{"horizontal_flip": false, "translate": 0.12, "inner_norm": false, "num_experts": 16, "moe_every": 2, "layers": 12, "residual_init": "none", "beta1": 0.9, "shampoo_beta": 0.95, "adamw_lr_other_params": 0.0011, "final_lr_fraction": 0.01}
Rows from block 9 of a small segmentation model, named by matrix and row number. Rows with one number within an expert belong to one neuron, the router's apart. Each number is 128 + 24 x the weight over its row's rms, rounded and kept within 0 to 255. All counts start at 0. Numbers have three digits each.
Before each expert's rows are labels from the 100 images, of 14848, where the router gives the expert most weight on average: "patch colour" is the nearest of a few named colours to the mean colour under the peak. Only what is clearly more common there than usual is listed. The data: pixel-art sprites of 400 made-up characters on tiled backdrops. In brackets: how many of the 100, against the usual share in percent.
# router: router (model.blocks.9.mlp.router.weight, 16x192, trained with AdamW), inputs 0-63
# up: expert up (model.blocks.9.mlp.up, 16x48x192), inputs 0-63
# down: expert down (model.blocks.9.mlp.down, 16x192x48, transposed), outputs 0-63

# expert 6
patch colour: grey (99 vs 62.4)
router.6:170140157140108082168115129130127146141064125133120133140094084130128134104100112160145095097124129163114105077162104095130126139121113156102100125110126084092084156121125111085118150130151127
up.23:157163173144112139170163126144110150148108139151137097109116138088102115144138082144121112147167096135136149121115100157124188115182153184157112098143115090086086165110140180100133126090152122
down.23:146139123114122142086090126167128118124176150153113150126141095113157135105147149139129076109175091115102094129088159147132116128057153132125121110117119125121143104105120126147142163142105146
up.24:107129082096136116107107097166106122100150134099095172153142110116103116138160121136147123114184106096129135138105129136127117099095142127103117140129121138112130166170111135156119127146149145
down.24:143164149211167134133115131101126112114145139119144138118119137145087130108148148128167140063133127112141151125129089091122134139118131133129115115123132101147140019080113126140150163097106134
up.25:100163129147119171138168098103159108120108148126114150099156111135149151131135124146139146106176138131104107115164118141105118093146116147170120168129120166125157152089100114142152159127094095
down.25:124107153136140146074092084086106140111153110134111132119124152173138112148133124128136114170085140194146115124090120152106170117099123139114119103128129119164126032099162128136168165098147132
up.26:114124131087118145137149090116121085099168134132112113121119131139127122087118130160136097124100138187109145128121114134125134115114085157132080124164133116111091113111111134153124183141099139
down.26:134148121175133105180089136091116085111103125141146169136170175062126196121131147129137100130168132158130153132126132135147125117119144133132145117101138122145107135117119126130134235136120120
up.27:139152158083149133148138129126111131120142120137148114135105088126138096073161113151118148101117131127149153074155150142129126136110101143109110104147136108096113167109130115135121179155134136
down.27:177134123122149105143101122120126122108139140140128175108149160076110173147123181122130107132137125121098100134121112130110126124126160115128115144089114119103116079233117129100086206153121116
up.28:101129134109141169111112076103139145172127184161099136099156149138136143117116113142139108128130117149088076134103132139101099137102070150144147177114139147106130154123101092134144136122137101
down.28:107129134125144137140109092128115123159132114119136089164141139128136122119138128140182160121122150094138138109137146103137105142104121132133145123134166160121134201072097118125156000120106145
up.29:135114085137120136156152110105107127153130140141135159114128113127126125146132114116152147135129123151111138128094165090132104129110139137149141119085131105081102186133116146127128143120082088
down.29:146107095085155132153179124137100142121160117140150152124125132123136118120113127100117144099176127165132085117142153207140118112174126143133127129090060140138095071121145123131132184149143155
up.30:078121151128141124113119142136101178149138103117093104101157121130118120109093129117102143112157133114141126156110183129148123131103138147122142143137125178158109146104084120116135091136130140
down.30:205061120127115141119137137123139137136137131130131129135131142152105122122142117132129073134043083133128147109108108124109111125145122132135126122133165123126151088170108125143169131102126093
up.31:112130154126146047126145150144176133092048133153109133111115132118132157132113113109113140102170157135149113134114118094141095153106160130111155106099139125137098108106088173141164117120120151
down.31:134088097160166146054049116139157107147164117106139154155129173144095142098128158140147103172094129130118156116144154131159152119155122137112095123163145126160172119097142140153136088130154120
up.32:122160091125109108141132142146093125109120125122117132143117070069160114111116099111119118066110116123067107122150159127144108136123148120112125145100109173117144154110124132133127112162081089
down.32:121148110128144130095085124153112141137103122131120103123126126121109080167115140094129157111164157132100167093120120138141139123136158109130138140156187101125143074109133133129094103138098121
up.33:085157119190178136084131113123126128151127099148130131183134153127137159118151111120113157080130116091144150071142091148131137100139135112091173099142119163130113159126130112103152120102088149
down.33:134150150132097125106143117178134109125144147106121120150113102126156111165144165148096122114079104123099113144151122131134145129108136116128123135139108152146161205228121142154104105135133117
up.34:148092129096121164126117117158124132120106128151105086121099114081118116101125159165150128125090149130130153132084130096133120083122090141145127135134150151094093209075116118141145144115141145
down.34:147153156145120124127152139128114119136148153152091102120161148114095126133152168153141033084122065089133116112143080139118114132112144125121138113141110147150134164061123113120138149146134127
up.35:097127121181102132137103124129088093164112174150125155121143126104158136113150095134139104098104118126137117133152144170151122138151148112155136132102106139108094160129126188138123141112127148
down.35:148188089126097119126163126174155125118109139158138063119111092121138088148134161117110152138157115120134178115129128131155124147104147122107138130121144138078127162124124128132123099135125152
up.36:085135152102127092143144115144136104158121123114112087131143124109097150146110143144165076149146129142151130109120128130135124132146137131114140130109097089095096187103187120134140146154136133
down.36:197108124111115148119189109143094118125181152121147105088132102093170110107110129132127120070098143118138118134111189191135119132130132117140095132143162134141166102116141132162137177130132129
up.37:165121130100132162153158138122115128109142122117125079148110128154144096069175135136167156157094125127126107113114123080100095082123122143102148139126107121128114112112130084111124159115113150
down.37:116145134110110118129097101156144110147100127137106146156133154122103117156101137113121092141163151124128127118135157171141132113154140119134144128156042144129128220120135138122111197165107119
up.38:148138114145135144168136119167132141122140101101113105178139182116121122091155108092118165128135100120145141157131092108068100083108158154136125128137104155145109160095113127121143171115110096
down.38:114170114148113135110084131108134111110138131118095103129138083144138106169138143130152165163138095139125102150096100158095172116116133137125131098143097134130139138135111130122138126103124123
up.39:109129108101110130153149105125152133178089157082148164142120158122137103058113113140142193121202132118108128111145120052106123133140145173142128164126149111117116153111118133116138139165123113
down.39:148127123108156150108175110131101120123157151125115070080133115148157124128140145143145057114106095180142121143097124164123126121099115140120104126116092160135171142121124119132118198120174129
up.40:113137141172131124127129143116135144174133122147129083139135127138122118121172105143107105108135134154147118132136089124108097080158153112146159141104116112117098152113190120143157169142119138
down.40:124143110142094125166132130132141097100156126134082172171117106167134166179114166138120189150152096111112083168131157153129129138117135118114140125144106145127117075142111140132127036142141106
up.41:110130130141120182123113168091140111104121129121161089125133114123140117091127126148147099125098152124159163155119123161143166122163101150100106106152125155114179148135145136163092130111150135
down.41:150124143108153141112138116154107120149142147144119096136144154135148113174140129124124126108149123130138112145148132134115117112109151132120106105141159144097123204142139134118104120132075133
up.42:091141115151098144117121086163142129112132121118189159162148117135122139146108160128115065144112111154104152084116147114101137119168109097158136142129111142128129181104155165098096107140140141
down.42:111144099132129123088134101123125149136135139134146052078096122109145145127120158137162133150120135115124158095154140103134147139133146124127168137123146129121156121153125118121104198136111124
up.43:107109155162136155117111142144094122094115142145147102115093087106131156140157155132147103188146158127081141101148105125148119109110132148084134123151086124095125162107099153120120139145083131
down.43:162140138101152126136130116177136140121160108129121099171128120162158104079117142114113163068104156129149107122168129170117124132179113108128121116129083149134136134107136135118132200154174149
up.44:119101137135144140149108133137082106113134149163111115093136129150099102102144091109146047112133113146102111177118136125112132118158094102157137163123105174117100143124124139154117096141140144
down.44:121137115116141122105091123065131110134094126126151137118129171116109127126130090130089158171139151153134172099104139110124119129112159122128101115112131122138154092099126129150164157104138152
up.45:118112130150117153129102152135113145138144136124106131125109148129098107131112106129146105118146167120135147114164142135159150102149134108124159175125130130171145165176113164141086099167090109
down.45:129129144099149146122094103128109144144188131107130124129116152127138131137127155130105172165127124116113104144147114118098126106136138120161121119107120107125148153091126128080084167114111117

# expert 7
patch colour: white (40 vs 8.1)
router.7:164131135122119120132112086158053144164122117153122153146106114112113164141120186145093140147106140143126111077171136121139134131117120126111143095119120095091098104162151117083091134122152138
up.23:128104105120148165152184121133134114134152085130115097137122155100118144120179128113165120100113108142124099154124106076140130114108126101146133135047139124124142162100097128130102151081101117
down.23:114124085136117131083140147089122121138140119112148171139141095136139152141125135139118149103087106142125146140126176138151133143130149143141112126129119134154101170147131135124150163128125142
up.24:123098110130122128151117121161114112097144127148187119120144174145145120092126137126119124130155096141111117106118109150129099141117161124108162113121095107153117135128127175127123137161119072
down.24:151137128132119131098142105059132142103108125119133149129132138095121167116117157129141092109135124118118137121108104119105118136108123113146132124134119097134144063080154127129153139155152122
up.25:139130116153106133137122134131165153137131111137124133132146116154102154095115110143095134090156110151134168135132095145135108200155093106142148129156069162124097164103129142169157198092123127
down.25:149108139084162126167087145114122136105146119138107187149167132154116132159152136118104094118147107074117082157129110177114138128144136114131109127152015098122134095142129130104132062129135144
up.26:115113117120137112124096126134087181098133145173120141129106126102112069159111128110154133166120097111097121096128111122087100157134131114109177130144067152118151126136146107092118146148123153
down.26:073063125133129118143177077173153109140125125128120097108101119125115145129094131151093153148148133145090127130159141155085137108128120135098163133103145115140130181185153117118104116170119145
up.27:132130138134131182126130140104117137143153092092109119161111152141144192104138173082106143113134084135143185165126132151133138075100133116127125125124108152145109191146134124122141162134125128
down.27:144152129122180118118111124187152138139165115155144138090140138163066151156138111109127104060123141122110105091133126158077134123137128124116139128141084116162113084095137138129136090131155133
up.28:138134121141107135143172136109173125146147103094122078143124101156128099105052122117142139101128091118113126095125153152103119189144053121117105090143083186137122142103140136170116134119154153
down.28:125107138118168123158126108135116114102132107145090096131129105118161151129110150096138114200132141112123148123148097163122105106146151117135143153101071124139120100150112138085112108135156142
up.29:103153133152137134122124110118101150087136130128116131124125125118119165125129143142126127110120133103110147119111107122130125117153143122117193123147072079097129143127127088113123103142148132
down.29:118112087121150129150157135161126133104134135121115163077124138112132124129107138157111152168155119138110102122133138170089131113130113125111116131089199086140119145153107131136136132135139106
up.30:113112117119119149128145113121150128137096113099147071139091125145123190127094141134158138173171114136109109097138107127118104101099097135155189164113098150167119184147104128118085103150104135
down.30:075086076140161111152130133120151134140119075138159225099151137061146099136097135136144105117114142152120135141117132127099131106138108130121139130129180129101101167056136124131115143158107142
up.31:152117180126138083087116136102127149094128125084099124116173111121128095105132110155084125172151129124118145125146123136134115138159153104147159129151099144133119190108147111140136112111150152
down.31:116100145144140127099097110133112126120156147136138176149138120126131141145135150129097188135116117133161080107128109138111140137094133129119129119152179073099121027141150136097123113116134121
up.32:146135150114154115081123158140112140111113131133105106098134126111141068076131121186108107080104151132129134110142106114129103101115128113131142150106109128069134173110172106141112148129149173
down.32:150160174163143139113107119131112144119137140136119114165139131145091129176150101142093168188152136115144086151116107156128147133123135109121110138160144088136138051218102137130140134119127116
up.33:100139089085132125141132117151112119116086135099145162147116101188141155123112117120130144136152145133107129111117091116146111103071154128120103149084148108134121176147105142121110116156138132
down.33:142131115145132133133117133107146161085142080130133135183152134081096114115138142130146080064130126125123125155127115094118131122140122150122120119140121138131120168070128123145108154142129134
up.34:131114091127123155104154181140138128102144138137125063140134124154117094089166107117145109112115130099108142117106125157150128151097142103133181122143082159110134197124183111142124116127105123
down.34:167144160117125132107139112120126131138130123117140184143133141103156084155142149141166142112117120110128104106140145148131121114106139113134128126092142125106143044187124135129093091137142132
up.35:120116100114141127153154117142124151078098164123143103110104126106131155109086143125158144133127111120082139109151147110143136154103140129116172115119093163155131162120138143116096135114128132
down.35:158132091134134120107161104091153130109120105130149158113149135068113154119106174162102100127113124129125119107135142067132108124133122134132162129139178147138142180166100109104132162134115109
up.36:171134155135101134154112154137120129094139137078121165101165129146132112076124164121138135138123140127110132139122113130154114134073102142093096158136124123153122227126138161134102124106113117
down.36:191122136128127137144129158094118152119130126141140091131126126136092151114147165136124127089094111109146131155132141120145133124128132119120106123137143132111153091108121129119138140135106121
up.37:109146119114123108106143119130128095114122109153136136148126150113141153128111125104140131116124092112116142107162134156147169086147159105160152117155086135149120104123180143158112107133103142
down.37:132132092114190108128119132086138160120149132136120130093164152113116126135136141131141091147145139113122092083116075150100117128110130110126126133166145057156115131096132135136140110146183147
up.38:134131145124125149120133150136140127148138082066126156109119114151167139097113112108129116113090100140118146118119134179139153195118090148136101091137084159126130165144125138157139165085127148
down.38:182145102125114133137118155134121160112162133141131057148156119122153116122115122124133139133146128108143113115127099150160148103114158129125124139086133096092098157134178137127152086119168150
up.39:145113149136100123157127116137123126096139095114135166108132124160137073114124120112141146187153143141118164145114148106122100127142103132112155130119176134169099131097100159118108172104117091
down.39:135165114120139109132144121091136096141124128153134041136122126145152128155091179131154085031124128131135146136137145099131102128163145124127153121139124153113094087133130119105124115139053135
up.40:135115146123133132149156108151104142141102111103106166101140104193132138083103081139104123128139136123141147100151167107108167131116058141122108132084099157146142149132111116125140134123166135
down.40:172148124107120137156140175097134110117131133131135103133145123166126184117123171148107098170149109121141141128101153098132132142115129121133104128123153150092140130053103135125173185092102131
up.41:106106154116122107134160139115134099131090093099126153151157152144147123079208099103143139123144171174125139115106133120087128082100097134099120157077129119166141165107155127088105152183138098
down.41:131168135150108135164135152090124145099145137092135077121147121167123111151164145145130107131158095114133093182132149091134148120145127133115110131105159111127151098133131140142130062114101112
up.42:155102128111118126133163108120129120119127121167140199112108144151122130114121154145109127087136120153143169127123144128143114137063121152142134144132120124152108176115108140155143164151120123
down.42:134107116141127137095168149138147138110145149136129074118134143099104156147151141127087033049163132109124114124111110090103139125115120120129120144114115125163132109166138135131169138133101136
up.43:180202115104119118100099120153155106150105100158103107111133090095143129087108095151162157081125124160128137096118141127096125097131128125157178109090108175161105178140154136145136137175142110
down.43:140138129113114135145123130110101162126139135115157128132151142140167192184132185139124040139155146120148095102139136108140127158086137116126090143169164082133140049109138129124119191135148143
up.44:144141145111156155139149126109150135128150126122114126085130122116177105093142112163118121102119144131122099128159132139127127161129116160118084147111083090125122114164142117112124152180075101
down.44:125106138122124131106131152177129116174105143123078110169151161140112100125131144134096122114104138108092106152119105126146133132108131148149099142104129133162120139114144134150143012138083145
up.45:154147155123159074110115155120139098086147137122119124136123146113131160100184105104116135091092129144127123174103152122099124124117123120098118102174103094112133181117163120150161160134141152
down.45:143137143129130141148145134139146141124125126128146123106102158191074142139153126152119137075118155101114113146141084092171153120114131111132101157092141160130164057134121118124133131118138122

# expert 9
patch colour: grey (95 vs 62.4)
router.9:129112142136131118153105144135141146178097110176114121125102115121100135110115111165142089107120139146135107041157110153125119141123136141130125117126132115096057138125145111106088126124102141
up.23:187106112123136133114124092114086137176177161106110113149115128127132160101125149138118121064118070132083108129135103123133137109100084132136165121153110096117128129123119109096128126117116126
down.23:138128134132165127111143106152142117112121138136074059134136130132113158112150134175121107104099147085130106080125134158119123117126120132126112151174132079150120146086141131140142166133131130
up.24:139113151108159127159149118145136113121133146125132161147117154123131147107148154091127067087106118151144185099100119111135125126109118144162105150108139143094134158093159161146142116142099109
down.24:101184136142146132167116084166087118125149147143125119157133076183137101147150158136111160129104097113159116133133147146115142139128115118113129112118152128119136130150135113102150068098117119
up.25:133166104130105147133104112145109137131119162136147126087141120123119137086147143173131184121122114113124163155106110094176109108150126102153115154093094096154139166120117109115094133145141104
down.25:111139148136138135107144133105102156118155130148111134170123072197126128136142150135122141118060095107143144119123164128129133100085128118138150135092131134096148066139127113105137057123145101
up.26:179107098118159094128173104183125104117145126151093160133126130157149128120125161126119158131143125108151112163113147157130124113173107123167138140125110109131162141116131136130083125115106136
down.26:121113095110150127113152158104128089123131158123145157136131110209133180116067140137136174140122107156148109166117166121125115086144090122151146132126127111113131134174141125140087145134163125
up.27:142114154134090132111131166152159112114136109137120113112115127092137155114179156110150136072126096123127127157152138104122099119124149086097101150109147124128144202161103120087115107128123086
down.27:102141115105123110166127159118117105140133151115129114125128166109129118143124068122157177179140082117156153106127180149119146182130111110116115122126159128117099087116146128160116198116143150
up.28:089117133104172181162136119103130100095140160103171085139147126132105113130138098168134124166112130171109112107154105128142098118095115091104159132140120109138093132080138093122145160093123145
down.28:114137064099123133125156102114126114125142144147114115100130094122162167155079151154158125141122123146127136148116154094124133085147110120160199121100131140119103107149146119133143162146145106
up.29:110138149115104123149162066114144136154115148140110146130132115131121111053123101139102141087142124166123136130169195133132125095162140136176091143137115108132086151141115131146145179116123083
down.29:129133191152097135075133104121157122134136117131113133123125176180146114127131175123130067136114132130138134106099061129132150153122154120135127125147135147115155141094155130165156017157116156
up.30:133155128118097117104148116112142155102112094112104126100126131105128163108121158082152198082086109106146111143113139101085166102132120103140139147109085130138140156123128129151115118109109167
down.30:115139128096140135127170142098136127112109139129140139124162151143113083147141069129122120113083122125124105121112115134128118134118110115126120133139105149111154031210120106126146143137111114
up.31:129149127105109124082124126125124124140159147119128152107152106121105129106112137109130135128150150098122179150102171146123099143118077147120185119117098145135151166138132124127122130146142141
down.31:171173138124136118163162095145113147134152145138130104129154105153093110109136146131162117128109097126151138097163156092133125120118127137111119134087123104106140041172131124135123127107092075
up.32:122090092044084108129148127188116150128127095149155093151116116104141137117140114146129125118116139178151155148128132111139117124101108122169131087088093110162136158143121150098111111102145126
down.32:105091108154102123076131146069140135151074124136124201144097172122125160109112106108117162105180109114107126139128115162128155138166126143128122107134133100173160212132119132110157184110098146
up.33:096110110123134091140121108118092151106128136128087182124125117079088140112180121128160135164160139142100126129110097087161101126103139127132157133138123078112145114103083096121121143154123117
down.33:159149096136146132067167101144167138128129102131129118139118124128110135119115141108069075106112132129109146088143139148108152112142138118116151120126099136142138157055145138129107153167139157
up.34:120086160128132161137133097119100128098140155104159114160093135125135131086135154128105106119106095143134113137147153201146166152099135129129153092147134122132144124136176104127116142114162164
down.34:140169098126159130104148116190127122121151162110151121123123112114160134128102146122111123169126124131142152145144134089159138092155116145135159144086130138098102055168155144130113117157154105
up.35:167101140139138121123133084135128134142093158156138096170149096160166093117164186109105137089101186166127134098142115155122123094124122123095169124116127162106112143078104102129104146113119122
down.35:084107147104114161167111163072171134102114136141113092115131137087107100130122105159123122163162159091108096155106117120119152120135125139140119140151145140138106093204104151151121092114129115
up.36:088096126114129111142140157135161120103119142099108091119079102122092132091125118093121174097168138102131129137146127112155097142159130132121107169144118142125144175125103123124130126142129121
down.36:141135106104097126121144110085110140125108109116133156095139147190141178170127153122162152130067111154130158114094142073131155171115140122140130136142154094119118025164112120158129165117157138
up.37:109185096110121126121160143139123140125123149159102148153136153082108167109121116126132076125105126157169116126122158106127099138144094121128130160128148126120099126135124111107131130143114131
down.37:120110114125157126119170075139113111145144131142110190154123132160137141085133176121105172085079105091114138162101107157137173131104134125138132110094111166154157144068141139143112062126140161
up.38:113141170162128170141147132150119118143144160132115100144120141101122126178093117131128084085073147108097129164138123119096124151148114141166124164123124115123131121115129122134156151110159138
down.38:155142147127127113137104112126117157095164122129094129152140117143135074130141132161123121117181134124129107143138068145098162120090105142120112134133137072150157219095116096139118205141143128
up.39:142122112051156120131113125117104149149104140098152101104138137089096116120131121123165099144100115135168161111157102120110130137152096137140147139072129126137139137112150074113146131100144134
down.39:093098048158140113154129139150138132136111130129108127089100121104156137114083171132132165135172130128117153163136129170133123120143127138142160126136123145125116175119130123148111144143065121
up.40:170114133125108141161103140150107130141138131141095098159120156106154085086118112124104146074102090143086114134141089107086161104148138120105147146101111141139147172103156110133151112083092127
down.40:127139130134160136091136145093144142145118141127118101096147141132113185137117141140118171102120148126117134165107082121150131122091106134132110136130149162118134152164143111150140171127128131
up.41:119109147136144122153132135095188117118143091133124140107083110136106142095131167158154126089110104131165128086113112162091145114104125150140145132141093110134095151140130101125094112150124167
down.41:163197140123103153112153091145108137121123136154175139114118122145108096143139166141121145136081139137134080140150145122155125124125128128137162127091135137172162017128103117152166089111128089
up.42:159084143093150159112103138134118126106119147149141101101118116114116114113151158147114146100117133152148138115110119137125173133097079138158118182141073103138105093086103177110144119166135135
down.42:106175134119148133107196126169126117112116117128118164108114132111127101122142118148152092157127124116154110115126151182121132133115127122116158126124140136136149111105131133114117124142066125
up.43:138112162097139113136161113127165146126097117140103122094113112128129137140116096127129115155108099140109135109152116142132060144120166150154122143133126115171132160135113125111172138123127103
down.43:163117104084101145114100125152121129096139118125162144143094135167103122147108138118148118105091111195153128108133163096125113098140107127145150131120122128127133038167140134123147109138145120
up.44:106104123100161120133125130125164119124101112156140125112113124089139135073140105112159085080125133125195155117083169159118126130163122145136125113143152143125157150085126156157138105121137145
down.44:181089142126119128094124096154080131126131130093108143081133106167132130169141161103119150134133149130120088142127154122124166133082168147127116145105107118140144057072112115130134103144112132
up.45:185196138113103146154174125087138089112101118131146110175124128153113152098155115126117138071117127140148156114138111105129113101119124119154133097129116148084119131128123127115158195099146113
down.45:165115143101147114120107103104096150097134126135119090110135112093142124115132140136114078110133104134116125152129096120111151115088156119129122119119107127114160157185157120113099200144147133

# expert 3
patch colour: white (28 vs 8.1)
router.3:165139133121128118129111084158049135175121120161132159148102115113116156142113187147101128146099132141120113079170137125146141134116123125121140091117120093087101102159150113084087126122154138
up.23:111094145130140128111125114113141143153125121106091093153112176121105117112115175184114113092116111128119147137107122140093153101154137111136145122094113134165104194106159118116128151140126125
down.23:153127121128164134135101137079116129115102121129126156135141116069135125093154137129120107178177130122125123065137125152148145130125135122133135115162144123115139044116127131123114167105155147
up.24:139098136125120103150106116139123113113139131148099107092109136084149139081149110091097116090151108141112119150121121162084100086127099092134128105150090140148116193138115135120121143106169117
down.24:160104107123143132133151124161148114119124163125117076124108152162126155148095175114148165057161160121131119143126118151111143130116128117139104137110090095158160124183157114143136103156096122
up.25:109108110126163147124167149116099145126147129129108157126131136136148117085080109084128145087118123160118151116173117138153130100144141121118123101097143099149127109057138146120098155156094123
down.25:153164127167131115144125100103125137120127119142143134100171166102136092164150149123142108196181136158110140124108151129094127111171138131121106125167085124093132119099105132115166113134107115
up.26:060151082151105110137135108119130157155131147115160112128124097133135139129104146113137110097088161116104109106147140153093111098143139151115193132096129170139124124184137119135088093155131170
down.26:131114074157130145110132088125159098141117130145119089099129116058067109102100135131118166159124148121142154125121123128156084080076123138134144138149147147156136181140141126119130145139144112
up.27:163087151091129141133162142131119118130102112129144121163129160158156149115110118146120118121141124141107129140151159155090122186142133119111122109105131115108117180171172123131090121101138149
down.27:119114131093135132125120143105138145134124127125149134171136114131148126169117140117151116166134165131104082089124091175110124140157114109134139158135122128156145026061114126106118172145115127
up.28:142127116133143143097146141092101137158126133155122091108146138121092138094093156092091133088131106109104111139145116146135140149156115141115120107164102103144146182139148088118125151140170122
down.28:112075127103173123153120157153096112140147150141078157158092134116110092114116141133122107183139155145141119103133181143123149119160143119131148122119043131174126131139130098110114132154136173
up.29:130114086127128121105158123176150121113113107134128119094149106057124080129150120130102096143137110086112129121127132132105115158118141155139138134109119185132114151170134069128128092117126139
down.29:092115129101147135124109138066149115099129111105156111143152099100146185169124145142156168092158142120160116094106096122141115118110114146126137127124141105111143122188128133179172119154122120
up.30:106127134113145151130147175113145124111128140144137172143134159142122133087166137088146138178117133097074072134166111112150111105142108118144102136103126147157142094169132129133110142107118080
down.30:132125155092173111121137118195122115123144119139128085142130144150137068118112098128158102097176149117125124140104160109116142142108132123123126126106100101123137176080112111082074098143118139
up.31:099130199102084136126102095125149105125190134132143144110112094118126103129104118130117137142112121129112106124143115095079102202112141132128115127170102148120134108113154111158128138138119164
down.31:158137144099147132110123160152135091131139155133123035161149099120133137120125131120148088090122114139141073158154165159136140088115152121161107138115082124139150171151115123170096157103144140
up.32:107083145137113131111175135131161144111133078157117120115122123099132102133148130145132123131093111136098152112129130099122105121175100113138150138153139126071155174114153137131108099111103158
down.32:120150157113154132062135125113120184106128153125139087127121152113147100140135177100181120112137133147122147151101169139109103101078130110112131134112079125124152080144112130114086139143159111
up.33:124139078114112119099125134116122143134110109154130061126101133139135064179143129123137114157095148132097148128132145146114113167163143136099230105165111155155126115125152128134155099174124129
down.33:119107079084126129111136128139175094122135129129117161153133079023105151101087155138138128107138125131165128167156142121166098093156169144161145142124101134146136169148132131113132130141129135
up.34:107155053119152116121132092103121106106102135154100102121130151154136113144183130132110121182125096129177134127118160082110131135124149114165168123130117127148159177114173130145143130110155100
down.34:141152101103148131097112106159144131128123117145112098083134061065138138121103154148175144084186127122125135148132118159121123102098148129151155133130189144167124066092112120135114146153075117
up.35:089067123159117138121123099124117137140112149117102104102125106158126090110146124125158125099110129160118080130162109113102140137167149159126095129127124110131143195142144091129149108142140145
down.35:116127131144124133137099079126135133127126109162126156116149129068076190115130174128139177157132133136166150120119114156114112093103138139120137118129145139121139146082146138123168106100139132
up.36:099109138137155122099137134144110121116152176152126062144124138144151128128181141131098100146125068113145127140111157155096142106139133102166175133109124110095164151098065174128127151118130155
down.36:159121080146169134151143117117181150126127157139108177101151115106150109111104136112133106006144158156123113133152154128114136127122146123120102146198153081102121067147117122114110138126123114
up.37:136069184093165129129062110112131110119138144122131075092131097161135139075144126133140129105133112116190095122098135119135117114134103130169096122185141125139120189112126100115106101147136138
down.37:164219127156099142119127124134107166137133130134143077160149148154119161115130152121119147127142149137121125134122092129127133120102142115114115115115111142099130059090116128121128113131113102
up.38:063161131115134152134180119088142142110154146091134112138122107194119155073135148132126108086149118134130093128152153104107133112140152131129099134092103122158101140147088090109128143139132168
down.38:117147114150122145153123138119141139124096120120122086124130089127159099121141133120117164131160137106113112161128072117151131116078139128140115132113087122141125159077157127108113076096125133
up.39:120089127116134155116129125187139141137087124175135092127104162145137101149133114162132105132133146158120124110116126105099123112118108141115201108103120144128132146107195112159130142144137141
down.39:124127134082136119119146123106181087147147135122115144151150112119183175109074146133162124210135116146132144140154109134125097077177133152156132143135119120127117137143140144108153163152079125
up.40:154124122143137144128115120151131140131136123140122135125140139152130096160111128150152116147128155134092124106125126083132134162118103138130236140114145111127087122126124108165122128143159132
down.40:093088096090135119097160108088179114133125117127127087139131117108145078104077122127183124115117125136149115129167138125139099082148143139159117139106121152124176171117136125134105130127112123
up.41:119106095124127127111153137132106111089141139135106116114138069161126138157172138134130144109091133114093104106178113179152167156153144132143193134094108101139074169168180128130101087132142091
down.41:126160122159148121116116099090144122154157092147152136170146132067106159144110109135140137151129149106128112110110138137124132093125113135133139112102164194122133113119099114102137057120148109
up.42:102125107108159165107105143149150102136148133167145108130137132132135100108134092123138130105146145126136094130120100100111127191175132125120096115171177128154160138114154107116134106148130140
down.42:180159112146127133159063121132118130117133115142151097155142109142173164171134161129158121255128128161106131110151129138116125109136149134142096101100110127117143166075136144127146142124149102
up.43:150104150117153109111142148103103114116101152105141146130119142120155123084147159155134135145111117125123147136151136158122106080155116154115129145115074121064174223138128149134098146141112107
down.43:145153161097136144089132149093115169132090129135118137109120179129088115143133121128128059061133143112129126106109100115107122137086131104127110111155158138166141037102116134122093125124122136
up.44:163110192144140128077121144162117110135130117139119141126129088135152103101091126138132140095125149119131117148156137126115152177150104119138152127157116132123146138179158118160113083155132125
down.44:147144121113121134101135118105129148149113145155135148154106124141167146107129149137141114149068135095120071165138129140118133130090131122128105137140137167109132125164111108107097165122164130
up.45:107114161106120141119101138147098119110118143136151111120134127175136111140163131163117122154083115133123089155103097079098123102151125165145121123105157118106112102118123108135128116162173150
down.45:141149122103121143121154113122184110128145117128133170122147119147080119082106093137172099115153150105128124134133106131131132144147150128153127149096084118143164163156110104125131091112109132